Weights of a small image VQ-VAE: encoder arch efficientnet.
Rows from block 6 of the encoder of a small image VQ-VAE, named by matrix and row number. Rows with one number belong to one channel. Each number is 128 + 32 x the weight over its row's rms, rounded and kept within 0 to 255. All counts start at 0.
After each channel's rows are labels from the 100 images, of 14976, where the channel reaches its highest value: "top examples" is what is common among them. Only what is clearly more common there than usual is listed. The data: flat shapes of many kinds, plain or patterned, on busy backdrops. In brackets: how many of the 100, against the usual share in percent.
# convs0: expand pointwise conv (encoder.blocks.6.convs.0.weight, 144x48x1x1), inputs 0-47
# convs1: depthwise 5x5 conv (encoder.blocks.6.convs.1.weight, 144x1x5x5, trained with AdamW), a 5x5 kernel
# convs2: project pointwise conv (encoder.blocks.6.convs.2.weight, 48x144x1x1, transposed), outputs 0-47

convs0.103 [139 147 124 142  83  76 107 140 130 140 161 144 147 137 124 178 114 170 172 144 155 102 144 145 116 137 218 122 150 164 113  63 139  94 151  99 135 129  50 122 152 134  95 161 126  68 154 178]
convs1.103 [143 104 166 122 131 132 122 229 136 129 158 125  54 123 129 148 116 118 127  96 138 120 105  63 128]
convs2.103 [102 114 154  75 170  92  91  70 130 165 122 143 164 103 157 141 127 154  76 128 166 108 152 141 163 129 157 151 128 133  71 112 170 135 148 115 166  60 195 142 143 131 124 143 106 121  53 109]
top examples: yellow shape (62 vs 22.4); its colour: yellow (43 vs 8.7); its colour: orange (29 vs 8.6)

convs0.47 [142 114 112 134 122 114  87 192  56 147  95 138 119 106 121  88  97 141 178  94 110 131 120 160 122 181 122 120 127 108 118 154 114 153 145 137 125 135 145 192 150  65  56  63 105  84  98 139]
convs1.47 [153 151 144 153 138 137 131 164 132 142 133 191 102  96 133 152 127  41  90 137 147 121  75  96  81]
convs2.47 [114 201 141 160 159  96 135 169  74 180 162 120 153 104 138  93 119 115 167 123 185 176 157 108 166 127 143  59 169 122 115 130 139 157  62 138 133  89 120 111  88  94 133 135 128 102 169 118]
top examples: black shape (53 vs 22.2); its colour: black (31 vs 8.4)

convs0.61 [ 94 134 122 120  91  96  90 184 171 140 138 149 179 129 143 105 144 132  71  73 186 126  78 103 131 102 147 148 135 127 165 156 164  89 102 116  94 152  99 117 114 144  47 123 111 124 106 192]
convs1.61 [130 139 146 146 143 139 141 152 131 141 128 117   0 152 129 127 108 126 121 126 115 117 118 113 127]
convs2.61 [190 114 128 101  99 106  97 100 109  90 128 146  85 156 148  98  98 176  73  65  99 122 104 139 168 138 159  87 119  90 154 154 131 112 187 169 122 165  86 146 154 192 109  88 110 131 138 136]
top examples: green shape (48 vs 22.6); its colour: green (37 vs 8.4); its colour: teal (32 vs 8.2)

convs0.38 [ 72  76 120 161 123 130 149 127 169 140 173 153 125 108 115 122 171 193 107 193 142 110 108 145 130 130 132  47 113  96 179 124  88 138 142  87  78 102 117 133 152 141 145 128 104 130 178  72]
convs1.38 [144 114 127 125 127 101 122 142 197 108 105 146  35  93 118  90 124 187 161 105 113 156 133 129 106]
convs2.38 [ 96 151 127 150 156  76 144 151 116 140 125 125 113 145 120 171 140 113 152 115 157  67  77 163 151 121 129 115  79 149 104 137 183  89  79  75  33 165 162 127 173 162 126 123 109 165 133 134]
top examples: ring (35 vs 14.1)

convs0.80 [122 143 132 190  85 149 105  99 149 105 174 103 135  86  88  33 186 123 136 134  97 127 128 141 102 139  90 211 121 105  77 142 122 121 111 145 124 156 117 140 141 185  83 109 137 140 114 114]
convs1.80 [111 118 124 129 153  92 122 117 124 126 134 110  28 227 135 127 111 163 139 143 132 121 137 148 149]
convs2.80 [150 175 133 154 119 164 168  98  93 109 127 140 101 166 182  78 138 117  98 107 122 167 121 142  93  99 117 145 142  72  93 148 128 120  71 135  89 187  91 146  85 184 113 110 187  93  90 131]
top examples: blue shape (80 vs 22.4); its colour: blue (57 vs 8.6)

convs0.73 [140  88 122 114 116 162 166 136 159 105 133  96 146 136 164 123 111 160 138 119 207 131 177 134 132 141 114 158 140 111 112 206  78 113  95 162  74 115 122 192 143 180 107 204 119 109 116 118]
convs1.73 [140 132 108 137  82 107  96 181  73 120 119 221 138 127 143 123 132 166  83 110 158 143 163 121 114]
convs2.73 [118  86 130 141 174 130 157 143  82  69 128 125 127 161 148 163 127  78 189 129 124 165  83 114  62  67  99 157 156 119 153  89 152  57 136  86 119 173 107 132 105 118 102 142 147  94 124 123]
top examples: teal shape (76 vs 22.4); its colour: teal (61 vs 8.2)

convs0.126 [134  60 122 110 116 133 149 126 113 117 158  83 183 185 117 100 174  99 116 163 108 168  93 100 143  79 106 138 142 147 130 122 113  80 131 144 160 158 146 168 227 131 176 164 132 142 154 119]
convs1.126 [172 138 147 148 121 100 109 110 126 130  60 209 125 122 138  90 149 144 131  64 164 114 111  90 150]
convs2.126 [118 122 179 139 122 144 102 143 147 139  86 162 123  36 146 156 160 126 145  71  66 101 199 142 136 137 145  86 123 148 164 123  53  87 141 126 114 113 143 131  92 144 138 119 141 173 164 103]
top examples: orange shape (45 vs 22.3); pink shape (44 vs 21.8); its colour: pink (27 vs 7.9)

convs0.24 [110 176 176 118 134 112 138 103 145  76  99 127 105  99 118 172 144  52  57 164 177 101  68 154 141 159 164 195 134 150 151 129 124 119 117 137 157  94  76 165 142 129 131 138 130 151 131  97]
convs1.24 [105 109 154 144 134 110 137 120 135 155  71  84  80 215 113 105 126 116 134 133 103  58 153 129 144]
convs2.24 [184  97 175 143 128 139 196  51 148 142 160 150 116 124 124 107 145 126 158 153  88 157 104 101 124 126 133  85 132  64 114 112 101 191 144 171 125  91  82 106 143 195 134 118 129 156 119 101]
top examples: white shape (54 vs 21.6); its colour: white (26 vs 8.2)

convs0.40 [158 188 123 135 144 121 128 148  80  47 147 146 102 174 113 130  93 166 142 148 166  95 138 115 108 124 145  93 161 139 153 159  97 122 165  69 173 189 104  88 124 103 129 126 146 151 123 200]
convs1.40 [158 114 101 106  65 155 114 116 152  82 135 153 173  84 108 171 129  71 112 109 177  99 120 135  90]
convs2.40 [121 143  96 132 154 123 161 110  89 155  77 177 113 125  92 113 186 169 104 140 149 101 131 184 199 141 130 138 172 189 166 162 110 119 111 126 104 130 178 155 131 156 154 172 174  91 167 122]
top examples: yellow shape (45 vs 22.4); its colour: yellow (26 vs 8.7)

convs0.102 [ 94  98 104 137 114 100  61 190 165 105 154 119 155 106  75 103 116 216 117 157 171 102  87 132 113 133 122 109 128 182 136 106 117 149 193 128 116  95 102 138 175  90 133 113 104  97 113 133]
convs1.102 [141 139 147 141 117 139 133 164 113 115  81 119 169  46  91 119  55 108  87 103 136 162 148 158 119]
convs2.102 [147 141 103 120 137  92 100 179 155  77 159 145 129 109  66 105 111 103 181 182 120 133 103 121 175 170 181 107 141 130 141 118 159  87  86 163  89 147 151  66 162 141 147  71 109 104 100 139]
top examples: orange shape (49 vs 22.3); yellow shape (47 vs 22.4); its colour: orange (33 vs 8.6); its colour: yellow (26 vs 8.7)

convs0.111 [124 122 111  63 124 127  94 162  98 116 199 131 119 172 120 133  70 104 165 115  73 128 190 143 156 101 148 126 122  90  98 121 117 128 172 104 202 154 142 136 110  93 104 138 124 108 198 103]
convs1.111 [ 55 121 103 138 134  81 134 134 125 131  44 139 133 135 120  50 124 133 122 113  94  94  99 141 124]
convs2.111 [101 139 146 123 127 143 138 108 136 113  89 188  99  85 144 111 107  81 123 151 120 100  98 149 120 138  53 151  43 156 120 122 108  97 132 181  67 133 111 141 125 170 119 109  54  98  86 137]
top examples: white shape (54 vs 21.6); its colour: white (41 vs 8.2); its colour: yellow (27 vs 8.7)

convs0.65 [180  71 138 152 118 145 129 174 132 205 130 129 172  91 159  65 152 124 138 126 123 145 145 165 122 177 149 126 125 176 183 103 122 123  73 136 130 122 170 148 172 149 112 173  70 142 100 129]
convs1.65 [ 53 111 138 146 167  96 102 137 145 163  99  86 120 110 161  89 117 170 147 154  93 104 126 179 166]
convs2.65 [205 138 140 145 122 133 113 181  88 183 151 137 134  90 131 152 176 132 132  92 121 130 152 155 144 177 142  98 182 139 142 148 108 136  86 125 167 116 106 138 231  80 170 118 111 114 131 115]
top examples: black shape (57 vs 22.2); its colour: black (35 vs 8.4)

convs0.34 [118 133 120 101  88 166 129 132 129 140  96 138 122 131 121  97 142 121 174 174 138 136 131 132 177 119 167 114 156  99 161  87 113 117 149  83  74 119  74  60  90 161  81 165 157  48 101 175]
convs1.34 [137  98  77 110 111  88 103 197  92 121 110 157  65  98 128 116 131 124 100 171 159 150 155 165 156]
convs2.34 [135 176 105  91 125 175 136  82 120 109  77 164 147 119 161 116  95  79 187 161 133 169 132  67 154  96 174  95 151 128 109  80 116 113 160 108 132 100 132 178  89 154 114 178 117 129  99 171]
top examples: yellow shape (45 vs 22.4); its colour: yellow (27 vs 8.7)

convs0.54 [174  70 100 146 165  90  97  68 132 123  77  93 120 115 108 184 167 143 140 135  51  64  95 148 125  75 159 120 127 165 119 138 118 108 116 141  92 145 106  65 122 132 168 138 127 122 116 139]
convs1.54 [135 137 141 117 118 132 117  65  93 129 149 155 200  20 117 140 148 127 103 123 139 139 135 131 133]
convs2.54 [162  99  90  80  97 152 187  58 143 108  95 158  85 115 128 167  90  98 137 149 131 128 141 151 137 117 118 146 130 113 154 124 161  44 152 102 151 104 144 180 110 187 137  98 170 176 134 135]
top examples: yellow shape (54 vs 22.4); its colour: yellow (43 vs 8.7)

convs0.7 [ 89 139 120 130 127  99 173 134 186 212 140 132 139 135 127 150 127 168 164 160  96 141  63 133 137 156 135  41 150 135 106 158 101 127  95 117  62 189 138 120 144 124  72 119 119 120 126 125]
convs1.7 [128 187 124 174 115 135  46 111 103 139 111 130 136 112 122 142 108 125 118  99 159 196 110 166 177]
convs2.7 [106 165 158 130 109 168 209 130 109 119  90 116 120 207 156 161  79 149 136 147 129 169 160 123 172 153 158  98 137 112  85 103  64 113 115 150  89 104 111 103 118 144 106  60 128 155 114 129]
top examples: ring (33 vs 14.1)

convs0.59 [158 114 128 122 155 121 110  55  95 103 162  97 148 175  97 134 152 120  84 189 101 117  78 109 187  79 175 100 117 116 132 103 127  90 124 161 144 118 154 172 185 156 168 143 103 158 151 160]
convs1.59 [123 142 146 146 112  67 127 136 138 123  73 199 140 126 128  70 169 156 121 125 126  58 123  89 136]
convs2.59 [159 123 130 121  74 159 134 154 108 133 100 150 109  26 145 109 108 135 107  64 147 105 167 146 118 161  57 108  89 162 110 152 133 152 129 168 117 115 147 160 114 115 129  77 154 189 138  97]
top examples: red shape (59 vs 21.7); its colour: red (40 vs 8.2)

convs0.49 [113 134 135 130 171 148  79 158 173 132 159 136 194 174  85 167 149 169  80 153  98  87 147 125 148 176 187 135 153  85 153 130 119 121 136 177 121  74 149 169 192 117 153 122 129 104 129 139]
convs1.49 [110 123 143 145 126 106 136 128 140 125 121 179 113 134 137  69 170 228 170 126 143 101  84 100 144]
convs2.49 [125 109 157 144  89 172 134 131 139 136  95  39 181  78 115  63 109 152 128 130 174 118 147 156 129 133  96 175 108 125 100 109  66 168 144 156  99 123 158 130 161 138  80 102  88 144 144  90]
top examples: red shape (48 vs 21.7); its colour: red (27 vs 8.2)

convs0.112 [123 110 103 110 139  97 116  53 130 130 130 124 181 162  89  98 105 125  96 146  95  99 146 121 123 126 101 124 169 148 141  83  87  78 161 146 194  88 146 152 175  85 149 175 113 202 142 110]
convs1.112 [146 124  67 100 129 129 104 230 111 141 128 182 151 164 143 120  92 164 105 143 119 109 112 117 120]
convs2.112 [ 92 159 174 113 139 148 107 162  94 106 118 179 137 120  67 159 164 119 106  85 140 143 144 193 144 136 132 130 104 108 163 193  72  79 159 130 113 155 116 152 130 116  73  88 139  78  79 130]
top examples: orange shape (56 vs 22.3); yellow shape (52 vs 22.4); its colour: yellow (42 vs 8.7); its colour: orange (35 vs 8.6)

convs0.56 [148 133  56 159 141  58 138 160 176 155 119  69 115 143 164 105 128 191 129 118 137 158 175 144 170 133 174 126 123 104 143  96  94 127  85 122 104 159 128  79 153 164 187 142 161 148 131 143]
convs1.56 [134 110 100 125 130 113  94 127 109 124  82 135 247 128 106 117  92 154 101 114 141 113  80 119 126]
convs2.56 [ 83 106 165 100 126 159 125 165 108 119  63 143 100 152 108 151 178  85 140 147 101 117 128  62 139 174 126 157 136  83 150 198 108 115 116 164 165  93  86 169 117 117 114  53 121 118 129 118]
top examples: red shape (49 vs 21.7); its colour: red (35 vs 8.2)

convs0.27 [205 111 132 116 130 125 171 141 102 105 136 101 129 187 117 161 114 131 134 173 114 118 179 139 166 166  79 122  83 124 141  66 100 104  97 105 151 189 146  56 144 138 105 173 105 148 125 101]
convs1.27 [138 126 130 153 128 117 134 166 145 141  95 126 232 109 117  89 127 192 160 151  90  92 119 125 106]
convs2.27 [105 162 142 146 164  59 133 131  83 136 184 102 140 147 131 159 182 111 135 137 171 181 107  90 107  85 156 151  92 107 115 109  74 116 122  89 147  80 125  80 126 174 107 138 135 148  59 141]
top examples: red shape (62 vs 21.7); its colour: red (40 vs 8.2)

convs0.89 [113 168  64 125  89 104  92 155 165 154 122  90  94 167 201 119  70 115 141 129 111 128 128  90 164  97 150  83 143 110 162 152  74  86 113 106 185 165 130 129 126 156 103 111 143 119 153 176]
convs1.89 [ 95  73  90 115 159  31 107 115 133 119  78 100 120 118 148 155 125 134  98 140 158 146 166 141 148]
convs2.89 [140  73  66 132 150 111 178 132 152 161 103  99 155 171  76 101 169 112 109 166 100 119 161 117  99  30 159 106 123  98 133 105 118 170 145 146 153 168 143 130 121 155 112 128 191 132 108 131]
top examples: blue shape (76 vs 22.4); its colour: blue (66 vs 8.6)

convs0.66 [189 114  95 135 136 144 148 103  93 153 117 148  70 117 162 142 135 185 112 127 111 137  88 134 144 123 180 172 190 190 178  87 128 104 137  79 112 146 127 120 122 143  50 168 138 155 109 149]
convs1.66 [132 105 109 130 105 140 151 142 163  64 134 124 128 213  36 137 117 113 148 113 148 131 123 132 101]
convs2.66 [118 161 182 144 145  94 168 118 136 176 116 129 135 164 106  48 153 126 119 118  97  64  95 125 205 112  87 130  83 110  92 132 113 104 113 109  99  97  98 188  82 134 115 139 126  84 136 141]
top examples: yellow shape (60 vs 22.4); white shape (56 vs 21.6); its colour: yellow (28 vs 8.7)

convs0.134 [191 122 103 100 162  86 123  84  90 123 117 102 103 123 114 111 120 104  44 124  97  96 124 152 129 148 148 150  79 115  98 112 152  93 176 109 141 143 115 147 174  76 126 121  90 154 190 191]
convs1.134 [140 114 133 128 140  93  40 163 103 140  55 199 144 170 131 137 135 147 140 135 141 108 152 129 126]
convs2.134 [126 136 119 124 142 144 143 131  93 135 106 150 144 112 129 152 117 121  42  79 134  98 203 137 122 125  77  83  58 153 125 173 103 110 167 175 132 111 106 163  68 108 193 137 128 161 134 146]
top examples: yellow shape (81 vs 22.4); its colour: yellow (61 vs 8.7)

convs0.92 [179 121 104 136 122 109 100 167 124 102  96 117 138 112 122 138  84 148 155 132 114  84 110  79 147 147 112 134 134 182 173 126 122 150 111  19 200  98  88 141 164  86 122 106 145 174 128 142]
convs1.92 [150 125 143 106 156 129 100 126 170 103 111  90 115 229  80 143 102 155 178 102 139 135 134 110 153]
convs2.92 [135 153 141  60 162 100 156 127 111  80 146  86 107 156 195 176 122 109 127 111 141 158  71 132  89 147 199 145 107 121  98 143 152 115 111 183  76 100 116 144 114 149  66 128 148 106  99 123]
top examples: red shape (64 vs 21.7); its colour: red (34 vs 8.2)

convs0.19 [134 114 135 111 149  95  95 151 138 168 110 124 147  97 179  99 154 158 111 150  98 145 142 102 142  91 151 161 163 145 139 146 133  70 163  95 172 161 135 102  38 176  99 188 131 158 178 168]
convs1.19 [113 121 133 128  56 113 130 118 107 128 110 139  70  86  87  86 132 118 109  74 117 108  70 124  74]
convs2.19 [125 134  89  71  88  73 128 145 168 100 145 139 141 148 108  79 161 110 173 156 162 166 143 106 127  60 132 168 158 163 157 107 142 151 164 168 151 132 118  82  70  96 129 149 191 153 147 131]
top examples: its colour: blue (26 vs 8.6)

convs0.12 [ 91 150 117 142 136 153 112 139 120  78 152 132 165  94 152 156 100 103  92 144 191 101 101 150 106  77  59 151 110 132 121 127 155 120 105 140  97 139 144 225 122  61  93 168 125 140  90 144]
convs1.12 [ 87  95 116 104  85  77 137 143 154  93 124 131 167 183 107  98 135 166 183  84 121 106 113  96  93]
convs2.12 [130 122 147  78 162 127  71 101 114  62  99 165 117  93 166 132 125  41  97 159  98  97 145 134 130 164 103 165 100 118 100 163  80  83 112 133 130  90 163 148 161  80 130 121  97 128 156  99]
top examples: green shape (81 vs 22.6); its colour: green (75 vs 8.4); hexagon (31 vs 13.6)

convs0.71 [117 140 189 165 109 105 119 105  89 132 193 126 175  95 115 102 178 113  76 199 152 103  84 137 157 115 117 184  62  99  65 115 141 127 144 140 128 117  94 149 120 131 129 141 174 115 142 116]
convs1.71 [117 129 117 135 121 132  76 122 149 141  22 128 176  94 145 120  95 164 149 146 134  96  78 137 134]
convs2.71 [148 150 101 106 118 139 101 113 138  92 169 186 129 124 108 134 155  93 100 174 191  64 163 131 142 138 128 110 139 108 134 172 111  84  86  80 164 121 121 186 146 120  64 162  63 105 133 135]
top examples: its colour: black (25 vs 8.4)

convs0.131 [136 108  80 114 139 164 145 140 133  68  52 109  92 107 149 116 139 112 152  93  99 104 139 140 118  80  77 126 138 102 111 197 119 152  87  92 119 207 126 177  79 151 125 122 129 110  87 128]
convs1.131 [141 123 111 116  99 119 116  52  72 103 149 183 170  51 118 141 169 154 114 120 146 134 135 123 124]
convs2.131 [191 135 142  36 140 140 174 111 122  83 115 175  72 110 145 133 108 137 147  67 119 115  98 165  97 125  93 138 137 103 154 109  83  95  78 130 124 158 147  97  99 135 164 133 103  75 107 109]
top examples: teal shape (52 vs 22.4); blue shape (50 vs 22.4); its colour: teal (44 vs 8.2); its colour: blue (39 vs 8.6)

convs0.63 [159 113 135 148 103 129 137 114 138 113 123  79 171 125  90 156 110 103 131 165 109 123 110  90 161 157 190 117 147 139 111 103 117 177 135 196 149  30  88 105 156 165 156 117 187 138 141 170]
convs1.63 [114 134  97 138 128 164 148 157  49 107 144 141 167 163  52 167 100  83  96 112 121 145 131 120 121]
convs2.63 [ 76 107 117  93 180  89  78 147 117  84 172 149  88 130  82 154 101 140 134  66 138 119  93  97 126 142 172 128 125 135 179 175 150  67 150 170 169 114 150 142 158 148 116 139 117  69 106 130]
top examples: red shape (74 vs 21.7); its colour: red (52 vs 8.2)

convs0.104 [131 177 124 105  93  63 132 133 134  88 136 126 138 177 113 178 148 115 138 128  59  94 162 136 102 113 119  80 130 115  77  90 121 108  98 209 101 123 113 171 120 114 143 117 112 210 113 125]
convs1.104 [101 113 141  79 104 154  92  53 170 144 123 130 205 127 147 151  98  91 110 132 122 151 156 141 159]
convs2.104 [133  92 141 132 132 178 131 117  82 195 134 112 144 153 177 101  73 105 129 124 151 192 123  59 134 116 198 121 158 124 124  89 139 154 110  88 118 115  89 134 126 124 160 178 180 146  96 164]
top examples: red shape (61 vs 21.7); its colour: red (40 vs 8.2)

convs0.51 [144  90 109 132 149  76 130 158  65 142 163  77 174 175 168 112 142 139 177 127 114 105 140 131 118 141 108 132 131 174 150 132 128  66 181  97 166 152 180 152 131  70 140 187 165 124 147 142]
convs1.51 [153 132 156 168 119 125 115 103 184 110  76 142  84 190 143 134 142  61 160  83 124 133 100 125  98]
convs2.51 [135 114 161 114  36  99  47  81  92 185 147 142  95 139 150  95 142 111 125 159 150 132  56  73 152 124  99 116 106 144 166 102 132 137 139 124 140 138 139 118 129 135 172 123  97  71 123 131]
top examples: green shape (54 vs 22.6); its colour: green (34 vs 8.4)

convs0.31 [150 139  79 141 123  56 152 121 136 154 119  94 168 103 189 120 174 126 117 169 158 165 133 150 114 172 153 150 152  70 158 140 121 111  98 153 111 122 118 110 108 159 168 124 202  58 137 163]
convs1.31 [123 120 103  78  48 140 129  83  95  91 173 145 106 142 108 148 145 135  71 112 125 107 115  74 114]
convs2.31 [161 211 149  87 117 138 138 125 147 100 174  94 156 156 154 112 126 155 160 103  66 181  80  80 178 121 136 166 128 126 102 138 148 110 133  95 141 141 104 121 138  96 108 102  82 177 190 136]
top examples: its colour: purple (28 vs 8.5)

convs0.98 [112 101 127 145 108 138 192 179 107 153 146 180 152 126 135 106 117 100 118 113  84 160 138 128  98 173 123 117  58 106  79 134 201 193 114 121 140  86 120  90 132  56  90 138 128 137 122 144]
convs1.98 [129 127  89  92  77 104  93  99 112  98  71  96 108  51  98 128 138 112 113 101 105 103 134  92  94]
convs2.98 [111 140 158 102 106 162 105 126 137  62  95 161  62 128 106 196  88  89  98  90 115 117 144 122 121 122 133 147  83 160 171 105  97 144  89 151  72 127 165  78  75 152 138 116 115 134  86  99]
top examples: count: one (41 vs 20.4)

convs0.37 [118 102 140  92 107 119  82 138 133 223 131  82 124 127 131  79 143 108 117  82 129 180 128 165 130 180 152 166 113 116 107 122 100  92 106  93 104 113 194 107  99  96  66 175 112 132 145 143]
convs1.37 [144 135 183 135 121 140 135 153 169 153  97 152  40 150 165 100  99 171 101 102  88 101 104 115 121]
convs2.37 [163  96 109 117  95 136  94 146  34  61 161 160 151  79 106 107 187 158  96  83 157 126 124 100 184 155 161 103 135 107 156 115 151 119 141 108 157 113 127 118  72 145 133 107 157 100 141 111]
top examples: frame (32 vs 13.8)

convs0.90 [191  99  63 107 150 123 169 148 189 113 152 171 164 122 130 130 116 207 121 158 126 121 107 178 142  95 119 121 148 114 145 131 148 168 152  98 156  93 102 142 116  73  86 149  63 114 141 114]
convs1.90 [112 125  90  41  59 143 167 141 109 113 169 159 150 126  85 133 126  95 105 127 144 155 108 160 122]
convs2.90 [101 161 147 175 181  96 112 136 147  64 146 146 104 100  47 151 131 131 190 131 171 158 127 126 167 104  94 149  95 135 111 144 116 103 168 132 160 100 174 165  93 126 194 131 102 117 135  95]
top examples: yellow shape (99 vs 22.4); its colour: yellow (83 vs 8.7)